{"model": "segmentation model", "train_examples": 97500, "translate": 0.06, "rotation_deg": 5, "cutout": 0.25, "mlp_ratio": 3, "head_dim": 32, "parallel_block": false, "positions": "sincos", "beta2": 0.99, "steps": 9000, "batch_size": 64}
Rows from block 12, named by matrix and row number. Rows with one number belong to one neuron. Each number is 200 + 30 x the weight over its row's rms, rounded and kept within 0 to 999. All counts start at 0. After the name is the row's rms in percent of the matrix's.
# gate: MLP gate (model.blocks.12.mlp.gate.weight, 768x256), inputs 0-127
# fc1: MLP up (model.blocks.12.mlp.fc1.weight, 768x256), inputs 0-127
# fc2: MLP down (model.blocks.12.mlp.fc2.weight, 256x768, transposed), outputs 0-127
gate.488,107,219,212,191,207,157,209,195,211,176,144,226,169,181,201,177,181,211,208,243,190,206,211,161,189,211,257,183,204,216,186,227,234,229,197,233,204,201,266,207,192,253,213,213,214,238,238,195,249,205,182,292,203,239,241,136,281,231,198,198,248,239,272,243,203,242,207,166,215,209,155,205,164,172,194,169,191,214,224,163,190,172,215,145,189,199,194,231,208,126,201,205,191,197,230,232,158,204,136,166,208,183,201,168,175,197,151,179,183,185,148,182,202,226,176,184,182,210,194,169,213,195,134,258,193,176,199,151,119
fc1.488,081,246,161,216,221,215,205,203,228,204,250,210,246,201,236,274,167,205,135,195,192,219,222,203,250,197,209,201,204,219,242,215,206,209,166,187,170,212,174,227,174,213,191,191,194,219,213,220,165,211,183,187,200,235,158,228,226,224,198,263,201,209,223,263,181,177,258,206,254,218,174,180,187,172,187,198,171,201,173,223,243,256,161,199,197,206,207,223,186,154,164,179,195,205,132,221,236,236,206,185,226,174,207,226,233,201,221,197,154,208,177,201,156,178,225,218,207,209,197,265,166,197,187,183,238,223,185,232,159
fc2.488,080,197,175,212,178,193,190,202,229,269,165,238,196,213,226,247,226,161,164,194,191,156,207,223,253,207,238,216,225,176,223,172,202,238,255,251,188,239,190,223,171,189,211,230,181,271,235,196,194,251,195,201,207,202,203,177,195,200,165,305,222,207,204,258,204,217,213,203,213,193,140,138,154,231,192,189,218,209,181,180,182,229,182,189,248,186,235,185,215,178,163,195,240,189,177,186,232,230,109,224,214,209,145,145,198,160,234,203,180,223,192,175,202,254,240,204,159,196,224,238,190,194,159,184,182,172,209,216,168
gate.489,104,222,218,230,196,199,235,213,204,193,188,173,170,148,227,189,224,218,193,229,241,180,201,202,185,192,255,251,218,270,221,197,213,237,173,195,201,198,165,225,208,243,231,175,216,192,171,213,208,238,211,266,170,238,232,168,220,240,184,195,237,210,248,213,165,256,197,202,227,183,217,176,199,233,206,218,195,222,222,165,211,190,227,130,213,216,187,218,196,205,153,192,191,187,180,167,183,203,210,196,203,221,203,197,215,158,161,197,186,185,224,165,218,226,171,169,191,242,240,251,186,204,176,170,214,202,188,180,175
fc1.489,072,175,199,214,265,238,205,168,258,190,199,201,173,205,249,234,231,185,165,226,175,247,207,249,192,250,161,219,176,204,211,263,168,222,205,183,243,225,262,212,134,190,153,247,170,142,230,196,223,179,154,241,243,225,157,214,249,165,244,193,243,185,251,237,210,229,183,133,211,196,221,207,227,185,229,182,190,252,261,187,210,172,177,194,210,216,224,204,208,224,197,273,182,168,210,194,188,190,227,220,222,238,238,201,227,204,183,216,210,175,185,199,147,182,217,221,231,242,189,240,207,241,159,205,184,252,209,187,163
fc2.489,063,203,238,199,235,220,177,226,159,191,178,167,182,223,165,193,240,183,145,257,149,219,199,220,149,234,201,239,230,194,176,257,162,235,123,189,230,239,247,185,198,206,146,218,209,156,173,192,184,156,194,222,209,192,174,177,249,203,272,153,249,156,218,187,217,197,198,170,235,189,229,188,211,173,186,204,196,194,220,208,270,171,176,166,172,210,210,242,247,191,208,269,196,255,214,149,206,239,194,240,222,209,275,257,222,216,170,226,200,142,179,240,167,213,233,141,189,255,193,168,223,229,166,134,206,189,204,164,215
gate.490,072,169,160,183,181,165,168,192,158,226,200,177,200,215,238,178,192,146,213,203,203,235,185,214,174,126,263,196,203,168,217,200,223,262,258,182,198,213,208,196,250,199,232,164,169,205,190,205,256,165,154,174,214,234,247,190,245,257,205,170,181,149,230,214,187,243,183,189,172,181,176,208,189,218,241,189,244,196,194,233,176,153,187,176,169,200,207,199,207,198,175,193,275,224,248,188,197,161,205,179,177,170,195,149,227,161,180,231,146,235,230,178,212,178,164,186,151,190,230,155,166,188,202,189,225,191,166,220,191
fc1.490,075,233,211,179,205,180,184,202,132,174,166,196,230,195,211,209,214,233,222,220,294,218,254,146,153,266,173,236,230,198,201,166,173,165,166,251,167,199,215,203,218,235,148,194,180,162,234,178,207,226,269,179,171,171,219,200,160,196,229,231,245,251,220,211,191,214,239,239,229,177,225,233,213,204,196,169,177,238,203,198,147,161,186,221,155,236,186,282,237,198,243,221,184,223,199,175,167,190,212,191,196,200,161,238,267,143,185,227,169,181,156,231,200,177,190,237,181,246,173,156,142,165,193,217,182,245,210,157,174
fc2.490,061,166,201,248,205,215,188,208,143,166,292,246,221,198,207,239,210,183,203,190,273,258,245,205,218,221,197,228,193,213,189,215,137,197,217,187,157,182,209,170,198,233,199,222,195,234,205,158,197,193,191,222,184,201,208,170,217,182,210,288,219,192,203,141,216,209,190,198,171,200,239,230,199,159,282,197,166,204,214,223,218,175,166,186,150,180,192,194,213,170,216,197,218,203,192,162,194,147,271,149,130,189,227,181,178,241,193,147,169,146,202,251,155,184,209,201,223,250,167,208,207,175,177,204,209,216,194,159,188
gate.491,106,220,183,206,178,174,188,187,199,188,261,198,203,214,199,216,186,202,176,197,232,219,217,194,192,170,245,207,206,229,186,213,246,186,213,187,243,224,201,222,222,230,242,215,205,196,192,204,190,221,236,299,180,227,240,152,192,172,248,220,173,187,249,189,214,240,225,145,204,198,246,188,227,209,164,206,194,166,225,180,235,152,201,110,157,182,189,185,141,231,207,196,160,207,154,213,236,142,225,216,184,149,258,185,191,206,133,183,183,150,206,196,227,191,183,187,221,202,233,227,197,226,197,170,223,214,177,170,140
fc1.491,086,181,200,147,186,136,233,193,248,232,212,192,218,184,226,240,243,258,182,182,184,141,225,193,179,164,154,224,220,160,190,196,192,195,200,196,176,205,217,86,187,198,125,219,241,188,170,167,187,213,220,190,215,219,234,217,200,205,175,132,184,164,213,199,202,225,245,208,211,218,167,232,205,171,187,197,207,216,226,246,183,201,228,153,230,142,199,191,173,204,254,253,229,204,214,241,182,204,163,211,170,186,203,172,199,204,212,212,219,195,190,211,202,181,254,195,236,228,230,226,229,194,165,249,256,222,188,207,168
fc2.491,079,203,160,202,189,164,170,215,242,258,207,201,203,219,222,224,264,225,155,164,202,142,191,191,203,184,167,219,236,178,173,180,199,241,137,243,199,208,185,166,210,227,165,267,180,221,176,211,183,246,247,173,222,210,175,209,134,178,202,194,187,166,198,205,232,210,197,199,225,203,200,200,204,180,197,232,198,203,192,190,185,208,179,223,217,156,201,221,189,204,176,213,234,184,192,227,235,193,205,223,196,181,268,173,241,279,160,223,233,186,208,150,167,172,238,188,204,243,163,170,215,204,175,183,229,196,175,226,197
gate.492,066,210,256,219,160,178,202,219,185,188,161,143,191,226,199,243,215,185,202,214,208,150,198,211,147,215,254,179,154,253,227,184,162,205,172,178,177,238,202,221,285,197,220,208,243,172,213,160,226,233,209,200,122,193,187,202,216,172,281,201,206,225,247,202,172,184,179,237,206,177,215,225,193,231,216,231,204,231,159,207,176,178,159,171,197,249,220,232,208,208,174,170,213,230,202,231,208,172,195,177,251,194,227,200,138,217,235,175,220,172,201,238,166,200,184,189,165,276,201,147,176,172,150,198,237,197,205,172,168
fc1.492,068,213,197,175,240,225,247,229,204,234,150,193,212,192,202,283,185,166,224,206,158,213,220,206,184,163,219,161,260,199,202,204,234,165,185,212,159,188,157,219,235,256,202,208,183,187,188,225,261,238,234,206,261,176,201,215,201,189,202,201,220,184,152,189,155,211,239,211,244,201,210,198,181,252,251,203,201,208,171,230,195,199,225,223,220,195,196,259,239,168,255,234,169,215,231,226,208,200,228,184,200,222,166,229,207,170,174,157,154,249,218,212,229,202,221,162,187,144,195,170,246,238,184,179,216,178,208,172,188
fc2.492,055,175,199,215,201,204,235,261,196,230,164,207,203,214,209,175,117,219,212,245,211,188,166,174,202,238,198,187,212,222,197,186,241,229,200,200,152,232,202,231,189,224,177,165,224,204,204,198,254,181,255,185,208,227,203,218,226,166,216,177,293,178,147,203,167,204,191,203,197,197,199,258,161,211,239,196,168,212,236,226,217,218,185,212,204,186,215,184,196,172,189,212,149,227,161,168,197,222,191,217,196,166,221,184,223,177,185,226,230,211,217,223,168,205,232,208,164,171,156,135,181,154,149,167,195,209,151,185,163
gate.493,131,197,205,209,236,189,241,200,225,182,169,242,187,214,150,176,157,177,161,179,181,243,211,202,209,218,203,197,224,242,181,236,181,222,172,199,228,188,225,230,219,226,203,209,207,231,217,256,236,160,195,218,211,167,192,179,266,223,160,270,252,262,226,251,177,209,177,219,178,244,178,220,142,228,212,196,202,225,282,171,231,201,229,188,165,240,145,192,221,146,134,166,223,218,214,198,125,209,202,191,188,179,197,225,183,206,178,190,179,171,176,193,181,195,203,186,194,205,147,139,212,191,186,204,173,198,206,141,167
fc1.493,126,170,222,187,226,235,217,242,197,188,191,193,245,181,250,175,199,180,213,173,184,253,251,211,201,161,188,127,253,224,217,258,174,184,223,184,224,189,245,145,246,188,178,255,173,159,192,230,182,174,229,174,215,236,199,234,191,207,210,159,244,171,206,204,227,188,189,239,182,193,187,223,226,216,217,154,164,216,212,156,197,127,227,246,135,184,193,165,187,169,220,123,196,228,180,161,156,175,164,212,193,181,235,206,152,217,199,191,192,215,223,152,193,145,139,206,248,143,195,122,205,185,229,170,109,167,133,148,210
fc2.493,137,194,190,133,198,242,212,160,151,195,240,241,173,207,182,191,155,157,178,226,270,203,241,229,227,226,122,179,175,193,165,170,185,165,186,158,179,200,194,172,221,194,210,142,184,177,160,181,217,236,246,173,185,176,185,196,209,159,157,132,201,199,186,131,228,214,198,202,194,223,260,164,194,143,233,207,228,192,172,220,207,188,180,207,215,201,209,206,171,248,193,204,193,195,204,228,232,160,265,194,170,250,223,185,199,250,207,158,207,197,210,246,119,191,191,184,185,219,217,209,208,150,193,208,208,213,224,190,226
gate.494,065,176,202,170,211,180,222,196,185,186,220,172,201,181,234,181,224,190,221,183,171,221,169,165,152,198,223,152,199,167,177,232,134,168,254,250,244,199,196,230,260,261,206,215,195,134,166,233,213,208,197,192,186,246,254,195,216,199,129,235,151,211,210,194,193,225,250,177,179,176,212,186,238,212,145,215,212,174,174,187,248,199,157,252,204,190,166,161,208,187,225,187,224,219,221,205,192,221,241,172,248,210,201,223,202,194,198,160,158,220,186,160,232,222,199,138,178,180,249,237,194,166,187,152,208,148,236,203,192
fc1.494,067,186,195,246,152,214,154,207,207,255,167,249,246,207,200,189,203,203,216,152,192,205,172,166,190,224,165,137,240,201,192,217,208,240,196,205,130,186,199,219,194,198,198,174,209,198,186,197,213,160,233,228,213,181,199,192,215,251,234,237,156,227,166,221,196,183,189,188,218,202,170,214,144,214,183,122,162,167,225,161,155,204,172,216,179,194,217,233,177,165,211,222,183,175,224,185,219,251,205,226,251,222,212,206,223,246,223,267,172,231,223,174,200,177,232,186,174,178,188,237,183,220,142,172,185,156,189,202,166
fc2.494,059,213,123,218,181,155,265,179,175,185,201,191,242,212,175,186,253,123,137,186,179,119,208,202,192,235,225,215,198,195,215,194,189,180,204,162,212,205,198,172,173,178,200,168,220,218,157,147,185,241,246,220,225,191,181,196,200,227,168,218,205,231,193,228,167,189,189,197,132,213,215,189,159,198,181,218,205,197,226,207,201,215,227,181,230,215,150,225,195,186,195,218,214,220,234,201,192,217,261,232,216,237,175,189,188,223,208,232,165,240,197,171,155,228,207,213,177,187,205,224,219,233,238,198,155,209,217,183,207
gate.495,121,213,240,149,134,249,171,181,202,182,205,183,253,214,230,153,196,189,208,166,209,193,237,187,208,126,206,183,216,227,174,242,189,152,185,231,197,227,153,135,177,183,137,217,187,177,173,192,193,187,186,188,170,224,249,207,156,126,238,218,207,112,226,131,221,189,213,161,254,209,182,152,219,199,160,220,166,230,170,153,217,147,192,183,181,166,159,212,129,203,201,183,195,142,167,222,255,192,194,161,200,205,239,177,190,218,202,185,236,234,211,208,201,164,227,221,178,223,224,201,140,222,208,133,180,185,221,222,252
fc1.495,121,227,258,160,172,239,178,178,200,189,178,206,217,230,186,146,189,191,250,200,174,214,220,185,279,150,195,174,217,178,225,246,221,158,181,221,229,274,127,141,213,243,171,217,209,179,196,227,256,187,189,180,172,227,275,215,155,175,197,160,200,166,212,150,197,180,197,190,242,183,160,210,238,176,200,189,212,202,186,172,193,124,194,200,171,159,177,178,187,230,227,194,208,193,210,208,222,170,178,199,172,171,198,182,163,243,227,195,201,192,178,181,175,162,233,202,166,137,197,209,171,232,186,154,172,172,201,234,248
fc2.495,117,209,227,184,200,199,191,249,253,181,199,166,226,199,240,155,204,182,276,191,164,191,197,193,229,182,200,152,187,192,194,228,232,243,220,219,195,170,204,206,207,193,219,282,192,188,233,227,193,198,173,181,212,206,222,218,210,190,242,204,230,208,221,208,184,194,187,213,189,206,104,214,223,206,214,214,185,215,181,127,203,170,249,213,189,204,169,188,191,203,171,125,184,178,196,176,161,132,169,194,186,132,225,155,192,217,200,209,178,206,205,151,227,201,191,225,179,175,177,189,189,229,194,179,214,173,196,173,169
gate.496,095,171,243,196,171,186,140,197,198,202,236,209,177,156,169,194,194,235,241,257,233,218,186,213,216,195,164,199,175,222,218,220,238,228,205,205,230,214,215,173,239,207,193,208,243,190,254,209,229,170,217,180,198,220,255,216,230,166,249,184,227,229,209,199,161,234,213,174,249,179,210,230,245,207,213,226,195,175,192,159,234,199,154,216,197,170,239,164,228,208,202,168,140,207,206,200,186,207,115,185,192,144,227,194,156,203,160,239,188,122,233,177,205,188,186,213,193,258,186,198,159,160,146,194,190,161,168,186,162
fc1.496,089,162,235,203,160,208,190,194,193,158,204,154,170,220,292,165,169,152,166,155,235,188,188,214,241,206,198,165,189,219,197,200,134,207,172,231,160,222,147,221,180,181,259,194,205,237,227,228,171,215,176,199,232,162,156,221,213,184,151,205,231,249,249,229,211,195,216,182,115,197,200,210,150,215,183,204,232,161,246,170,208,225,172,158,203,221,197,187,203,164,210,197,174,204,233,183,168,204,252,201,234,230,199,196,179,251,187,184,255,284,162,191,185,237,210,185,187,257,203,204,237,196,200,167,211,238,183,220,261
fc2.496,088,214,190,141,194,203,269,216,157,166,176,152,197,205,228,181,188,184,165,196,244,204,182,188,149,221,225,220,133,202,235,200,192,126,208,177,216,191,175,211,200,166,188,171,210,214,169,194,219,181,209,219,216,203,199,207,186,245,180,157,234,230,226,186,162,233,201,198,127,209,254,140,206,248,165,201,174,171,228,244,194,209,210,190,196,204,202,234,187,165,232,202,216,217,218,229,204,254,225,193,223,246,234,215,208,200,188,194,202,208,206,205,182,175,150,172,186,195,228,240,224,183,238,166,195,307,218,212,203
gate.497,123,220,214,189,208,179,192,172,202,176,248,220,180,194,162,165,222,124,228,228,250,218,176,180,177,135,221,169,156,235,188,161,229,210,215,234,227,195,201,241,202,184,234,266,187,222,197,199,173,144,202,234,166,227,217,150,178,221,216,173,235,203,203,167,191,296,226,165,183,215,230,237,207,212,176,248,222,192,251,179,193,208,225,152,243,206,257,207,181,204,213,191,199,206,223,190,209,135,221,161,187,153,268,171,197,220,142,136,164,155,250,237,209,197,151,186,197,269,207,209,204,218,173,225,183,189,180,216,169
fc1.497,099,241,180,179,244,216,213,186,245,222,186,205,167,213,216,151,188,212,225,271,220,170,144,200,176,185,243,167,186,181,234,211,235,179,202,202,186,209,140,241,185,214,160,242,191,170,166,207,196,166,218,185,116,217,200,158,180,271,197,202,216,174,173,241,151,226,217,203,218,163,204,169,230,233,243,223,200,220,178,196,193,263,278,211,202,242,227,164,224,220,191,164,212,227,229,204,184,150,229,174,198,221,221,218,205,218,161,203,195,127,241,200,247,188,214,262,175,229,189,245,198,183,191,201,196,200,238,218,181
fc2.497,092,202,150,241,175,194,167,146,212,196,221,206,179,193,204,176,180,201,191,248,231,201,205,217,205,205,211,172,194,180,239,195,201,259,212,206,181,171,182,237,206,185,198,204,217,196,197,181,168,223,182,185,184,190,216,193,193,210,203,224,217,182,156,204,206,206,198,202,169,191,179,221,220,173,276,195,198,206,188,175,173,216,196,211,216,236,226,191,215,179,201,251,179,153,219,140,184,209,218,170,169,223,131,172,203,142,235,201,207,233,209,179,173,228,187,207,207,176,169,185,202,165,238,198,195,142,207,186,209
gate.498,057,165,176,193,192,214,181,198,194,184,208,164,231,243,179,206,246,150,172,185,190,199,229,197,142,170,177,257,246,233,193,209,189,181,194,206,230,172,167,170,153,189,207,245,204,212,207,224,181,217,236,215,209,155,216,157,176,214,165,196,202,231,209,181,181,154,245,218,200,178,283,150,181,172,188,174,139,228,175,193,217,176,224,236,157,144,189,238,164,188,218,201,218,199,202,183,177,225,218,196,284,214,202,204,169,161,235,215,183,240,193,226,219,204,218,222,205,198,228,210,181,225,159,264,216,235,184,194,175
fc1.498,067,216,174,198,185,218,221,224,212,154,153,216,236,182,227,255,221,152,242,225,231,190,214,203,183,163,184,243,225,239,214,213,154,168,190,186,184,239,233,195,226,194,185,214,159,214,197,193,197,201,206,225,175,155,177,156,188,186,221,228,221,242,246,180,213,182,218,235,172,220,187,183,215,218,174,175,202,211,240,197,165,198,162,178,216,206,193,188,208,159,176,155,227,198,183,216,155,250,220,220,243,210,158,201,216,223,216,183,160,219,208,232,209,161,216,199,219,208,200,109,239,254,232,205,193,222,219,198,187
fc2.498,036,204,142,230,200,185,179,227,211,138,201,155,233,178,191,177,216,229,225,180,156,206,230,220,211,226,226,181,216,173,188,208,153,167,160,226,225,242,184,209,179,194,165,179,199,172,229,238,236,171,196,189,216,209,191,207,226,198,243,221,208,188,172,207,186,172,172,187,180,190,200,235,200,184,231,222,161,199,226,238,208,222,146,203,221,155,179,265,204,238,185,211,152,264,166,241,154,200,274,249,190,210,227,275,237,165,178,212,205,271,197,263,240,200,247,199,207,167,177,211,215,236,225,201,206,205,190,139,258
gate.499,073,213,197,193,202,245,241,251,185,261,188,227,199,243,277,193,234,180,167,154,223,279,203,179,215,173,174,230,193,201,185,201,170,207,226,222,187,176,203,190,173,172,195,195,212,199,132,219,153,204,138,168,138,161,194,165,283,245,217,206,167,189,188,246,208,196,196,199,187,180,186,188,181,219,227,186,141,242,250,176,156,221,250,183,222,263,187,173,215,199,237,195,169,217,239,233,238,205,170,182,203,182,228,232,130,202,158,223,202,209,144,152,216,152,195,176,218,181,273,190,206,231,177,164,188,172,175,196,226
fc1.499,077,219,207,164,201,228,199,201,117,265,187,191,174,187,262,215,208,230,228,192,178,243,226,198,204,196,155,186,216,167,172,155,180,201,220,215,163,200,183,215,179,164,247,166,213,193,267,168,201,203,175,217,227,201,239,185,167,173,196,197,192,246,174,175,229,203,203,237,171,172,192,174,185,183,141,197,188,209,207,184,266,218,231,247,172,176,202,218,204,241,180,163,229,203,248,172,203,223,184,207,156,240,217,263,181,215,206,192,238,205,208,217,197,220,221,201,225,136,230,182,133,212,195,184,178,213,181,234,172
fc2.499,073,229,220,131,201,191,236,254,220,240,204,187,164,232,264,199,218,202,233,216,176,289,180,191,176,214,206,215,192,189,185,235,182,206,229,223,199,213,209,176,158,196,199,195,186,224,185,212,234,144,144,178,207,211,176,223,238,196,198,130,167,206,242,173,169,204,209,202,138,215,107,145,179,198,148,218,161,199,214,131,234,221,194,208,185,237,200,251,163,199,171,191,206,201,201,207,176,165,249,239,222,197,234,179,207,269,210,191,212,158,185,234,168,193,227,252,237,235,234,184,195,193,187,190,136,214,215,214,187
gate.500,060,218,259,155,188,179,225,162,177,171,255,191,188,200,211,186,202,229,235,173,200,195,222,205,197,210,152,184,175,168,160,157,172,220,219,212,201,234,201,182,144,185,220,249,258,221,213,214,204,224,171,160,179,186,211,185,201,162,178,156,228,231,240,227,254,131,223,242,187,141,221,204,187,135,172,158,183,238,206,209,177,167,235,219,186,217,202,215,207,204,151,227,218,229,238,208,218,221,234,179,158,207,233,209,198,174,227,190,249,204,146,202,214,166,180,244,233,204,182,184,195,209,192,225,189,155,203,163,177
fc1.500,066,166,217,208,222,237,185,229,188,177,261,262,218,202,207,221,270,227,198,132,168,199,176,246,187,214,154,181,153,145,178,250,192,194,209,215,163,214,239,133,212,213,181,259,191,191,166,165,224,176,160,173,168,177,173,184,180,191,220,224,260,223,186,238,241,187,250,203,195,170,243,153,225,182,244,234,264,244,183,202,209,235,272,185,210,162,187,236,176,217,152,246,191,182,204,213,186,123,235,227,197,200,225,161,177,273,239,191,186,196,157,205,213,238,231,255,237,216,184,220,228,182,194,228,184,246,236,171,195
fc2.500,052,173,175,202,178,170,197,150,211,235,216,227,211,211,190,178,173,185,156,209,135,191,188,209,206,154,150,204,179,220,192,245,157,302,179,154,197,173,198,229,201,198,160,258,212,210,179,164,198,196,142,183,169,191,216,188,125,204,231,208,133,202,193,163,196,208,228,192,242,193,206,213,280,187,181,240,229,203,220,185,220,206,209,211,188,236,195,217,211,236,206,206,219,166,215,165,249,202,197,208,184,185,182,187,167,175,230,195,167,107,192,196,233,211,247,212,286,243,230,207,209,194,262,250,273,241,222,206,240
gate.501,130,175,193,171,202,179,217,183,156,170,228,201,179,246,162,199,238,141,257,161,212,190,244,236,213,234,181,194,157,188,167,215,210,245,239,169,163,185,206,202,216,175,214,200,219,198,219,158,202,161,181,216,216,168,230,199,191,148,295,167,216,263,201,170,221,200,206,206,195,216,205,202,215,171,191,206,180,178,250,173,199,156,205,207,174,221,192,190,196,236,182,233,202,175,192,164,197,144,213,165,192,251,158,209,205,190,205,159,221,213,149,252,252,256,213,192,243,235,227,167,186,155,219,224,236,226,223,169,225
fc1.501,131,153,213,205,267,229,273,203,177,191,226,228,182,245,189,218,223,180,229,180,178,228,259,242,200,216,218,227,192,208,181,204,145,213,227,261,203,210,183,254,250,198,175,190,195,232,226,206,199,153,175,200,178,188,254,186,225,150,227,206,164,224,219,170,226,185,134,231,184,214,215,154,223,204,210,206,175,233,234,163,249,201,180,192,150,212,134,209,212,226,208,246,187,197,185,160,152,172,211,154,204,216,193,247,175,212,194,186,195,218,178,200,257,245,222,202,246,214,217,184,138,204,235,203,218,243,185,181,213
fc2.501,127,196,193,200,174,191,125,119,166,228,199,176,180,204,193,160,176,222,193,213,209,181,208,219,198,194,90,197,212,98,201,187,182,214,234,244,179,205,193,184,190,190,232,218,192,194,195,182,227,295,233,185,207,201,169,182,188,176,179,216,203,190,196,139,209,197,227,197,248,198,209,220,214,170,226,218,221,207,175,242,174,219,227,201,218,199,201,172,224,189,212,192,198,266,197,226,225,207,166,275,171,217,181,185,204,210,183,206,210,189,199,202,202,207,200,232,197,211,189,221,184,144,199,234,231,171,217,191,207
gate.502,077,200,212,209,183,199,178,190,178,241,172,218,237,217,208,187,246,181,174,224,207,185,168,219,140,212,189,200,157,226,203,185,234,237,208,220,242,167,242,189,189,169,194,180,222,197,197,182,222,240,250,190,170,237,177,175,165,232,207,217,227,246,216,256,214,223,203,207,148,152,169,221,182,252,203,202,214,189,212,175,151,210,210,204,177,211,216,209,182,193,170,204,234,177,223,229,185,197,199,195,185,205,183,194,200,127,187,242,206,185,244,156,207,173,208,201,172,208,149,215,183,192,199,216,217,269,158,192,197
fc1.502,077,206,202,221,219,175,176,220,235,199,168,182,108,236,212,201,159,233,197,233,240,217,171,175,254,239,228,193,172,209,170,231,260,215,204,196,255,277,183,217,170,199,169,233,158,235,207,176,230,146,143,175,206,204,228,186,182,167,240,240,224,132,198,193,196,225,210,185,189,234,185,262,208,176,229,194,205,201,210,253,169,227,138,183,233,173,182,223,173,199,185,219,199,199,231,175,217,182,220,198,178,206,181,183,178,164,142,220,198,140,213,189,148,150,180,213,194,225,202,192,159,175,166,221,209,150,211,224,213
fc2.502,068,210,151,232,215,220,142,194,227,179,188,209,186,241,182,242,249,205,207,181,268,223,185,223,203,212,212,206,199,171,198,219,208,213,160,176,221,233,215,218,155,188,157,191,176,190,168,190,201,182,181,236,170,223,240,203,203,169,227,196,195,205,198,210,269,178,180,198,216,218,206,189,229,255,239,186,226,188,174,187,212,189,125,178,147,200,164,250,168,181,158,250,218,135,194,164,201,227,171,163,185,227,150,176,247,181,175,164,192,303,177,239,202,249,182,167,238,192,187,205,199,250,207,160,134,140,185,197,254
gate.503,108,250,267,168,170,193,224,238,182,200,142,230,216,193,252,175,193,176,210,172,135,208,231,185,189,183,232,188,181,169,201,168,175,169,177,216,195,185,197,232,230,192,250,189,185,243,194,203,209,197,186,241,209,216,201,141,236,261,184,207,207,250,193,198,180,224,203,157,156,178,198,149,131,222,166,229,201,238,233,180,169,193,231,153,225,233,205,246,196,195,172,161,218,247,261,238,212,182,194,247,267,227,242,240,201,249,171,133,187,239,240,199,207,210,171,228,154,216,194,220,218,152,201,239,202,227,175,228,193
fc1.503,101,221,226,240,242,168,211,203,217,216,111,221,254,255,160,201,240,164,209,201,173,223,242,182,170,231,218,219,177,214,214,171,235,179,164,175,205,178,185,237,168,176,189,146,186,203,186,254,213,195,174,197,265,197,181,186,200,207,140,195,168,257,231,178,171,216,238,171,224,216,202,151,190,210,125,225,240,184,188,197,173,193,200,190,212,160,205,271,155,221,143,191,263,211,233,193,195,276,193,230,218,227,198,256,205,177,163,203,219,227,250,220,203,222,238,168,186,180,229,250,251,200,149,189,218,197,203,239,183
fc2.503,092,158,198,242,185,180,206,231,212,209,173,220,226,204,220,193,138,159,219,205,216,191,214,190,229,158,152,164,195,214,173,182,212,271,151,255,164,202,197,205,225,226,182,225,181,217,219,261,253,172,227,174,204,231,175,212,195,208,158,240,259,177,178,230,196,204,176,228,203,219,161,182,177,214,216,224,184,233,207,165,208,199,173,221,245,200,193,188,248,173,152,151,229,228,194,149,196,197,202,240,192,147,232,210,199,206,169,202,176,195,218,150,231,227,275,205,160,197,142,189,194,142,190,220,254,216,183,177,177
gate.504,064,140,149,192,175,194,166,242,172,251,176,178,232,149,187,148,183,147,237,191,243,229,198,174,194,191,185,172,154,178,189,179,186,255,188,177,238,200,170,174,227,242,215,207,186,220,186,259,262,203,204,188,201,168,196,201,200,185,179,247,223,228,211,151,234,210,229,222,198,184,209,202,195,154,199,290,271,198,196,193,173,161,214,209,218,187,168,160,189,206,249,233,247,211,195,223,146,241,176,208,260,141,184,206,218,216,186,201,166,191,197,229,173,225,196,159,189,214,185,201,190,177,183,237,197,183,244,168,163
fc1.504,068,226,138,158,212,205,220,146,177,156,268,182,189,126,217,219,188,189,184,226,130,183,182,185,225,279,192,178,240,149,199,247,202,178,231,234,240,150,234,168,177,199,165,197,176,170,241,202,201,200,174,250,256,183,239,214,213,245,173,216,175,213,240,145,209,200,244,203,183,182,232,237,206,238,184,257,215,198,185,250,230,165,233,227,182,155,200,165,235,163,189,217,212,207,177,159,211,197,200,238,180,211,158,176,195,212,184,205,191,227,207,224,219,206,183,185,234,202,179,167,173,190,254,211,208,228,209,196,238
fc2.504,061,192,177,184,195,204,197,207,190,184,269,201,209,205,205,242,271,216,198,218,153,166,207,214,194,158,186,215,174,212,192,202,241,205,212,191,238,188,201,207,217,184,178,236,197,173,226,171,198,190,220,191,215,197,172,208,213,198,221,151,210,205,170,176,208,193,231,207,195,215,202,189,175,199,190,186,249,196,196,217,200,185,167,205,289,196,191,177,232,247,155,184,202,208,198,187,198,185,188,212,178,208,187,147,206,186,212,184,177,261,202,227,215,266,252,221,294,219,233,250,169,253,219,240,172,100,201,198,229
gate.505,060,179,203,230,182,191,227,207,207,183,212,162,185,240,192,206,165,260,233,255,256,182,238,174,193,232,196,202,203,214,163,196,165,199,198,212,210,225,205,248,170,212,219,225,192,210,209,187,218,174,219,239,213,246,187,226,299,193,146,239,228,277,185,261,160,171,212,218,194,162,166,263,205,148,141,207,146,199,149,215,183,226,187,173,138,205,209,233,238,171,208,152,187,170,180,179,203,157,193,200,183,191,197,152,192,199,188,253,240,182,229,151,186,158,244,211,179,181,215,208,174,168,224,218,204,239,155,150,163
fc1.505,069,183,189,218,225,172,209,207,179,197,206,200,170,154,183,198,244,171,158,211,180,167,227,252,151,171,241,167,217,146,237,233,217,210,180,259,196,187,220,234,216,246,210,173,239,232,221,238,220,149,263,182,171,181,197,161,165,156,189,170,207,218,185,218,227,220,198,164,239,222,202,214,261,239,141,247,154,214,207,214,199,133,209,195,174,199,241,184,240,232,169,176,234,192,218,223,230,168,225,193,258,197,213,241,191,171,194,260,189,204,208,193,250,237,196,160,224,142,177,225,223,183,249,201,163,206,252,209,178
fc2.505,050,226,174,237,198,223,169,172,175,238,210,211,183,153,210,144,214,223,60,212,203,198,244,181,105,195,202,203,213,160,260,224,216,233,205,188,242,172,218,202,139,209,257,227,188,218,196,182,240,240,208,184,195,208,190,199,151,240,187,178,159,221,232,272,175,161,220,202,192,211,222,217,217,208,191,166,162,205,187,239,202,206,220,216,227,231,206,169,231,170,187,170,201,215,191,222,208,198,204,151,175,234,186,190,180,180,216,201,136,140,206,159,238,202,177,190,167,165,254,214,205,135,204,249,208,206,214,220,187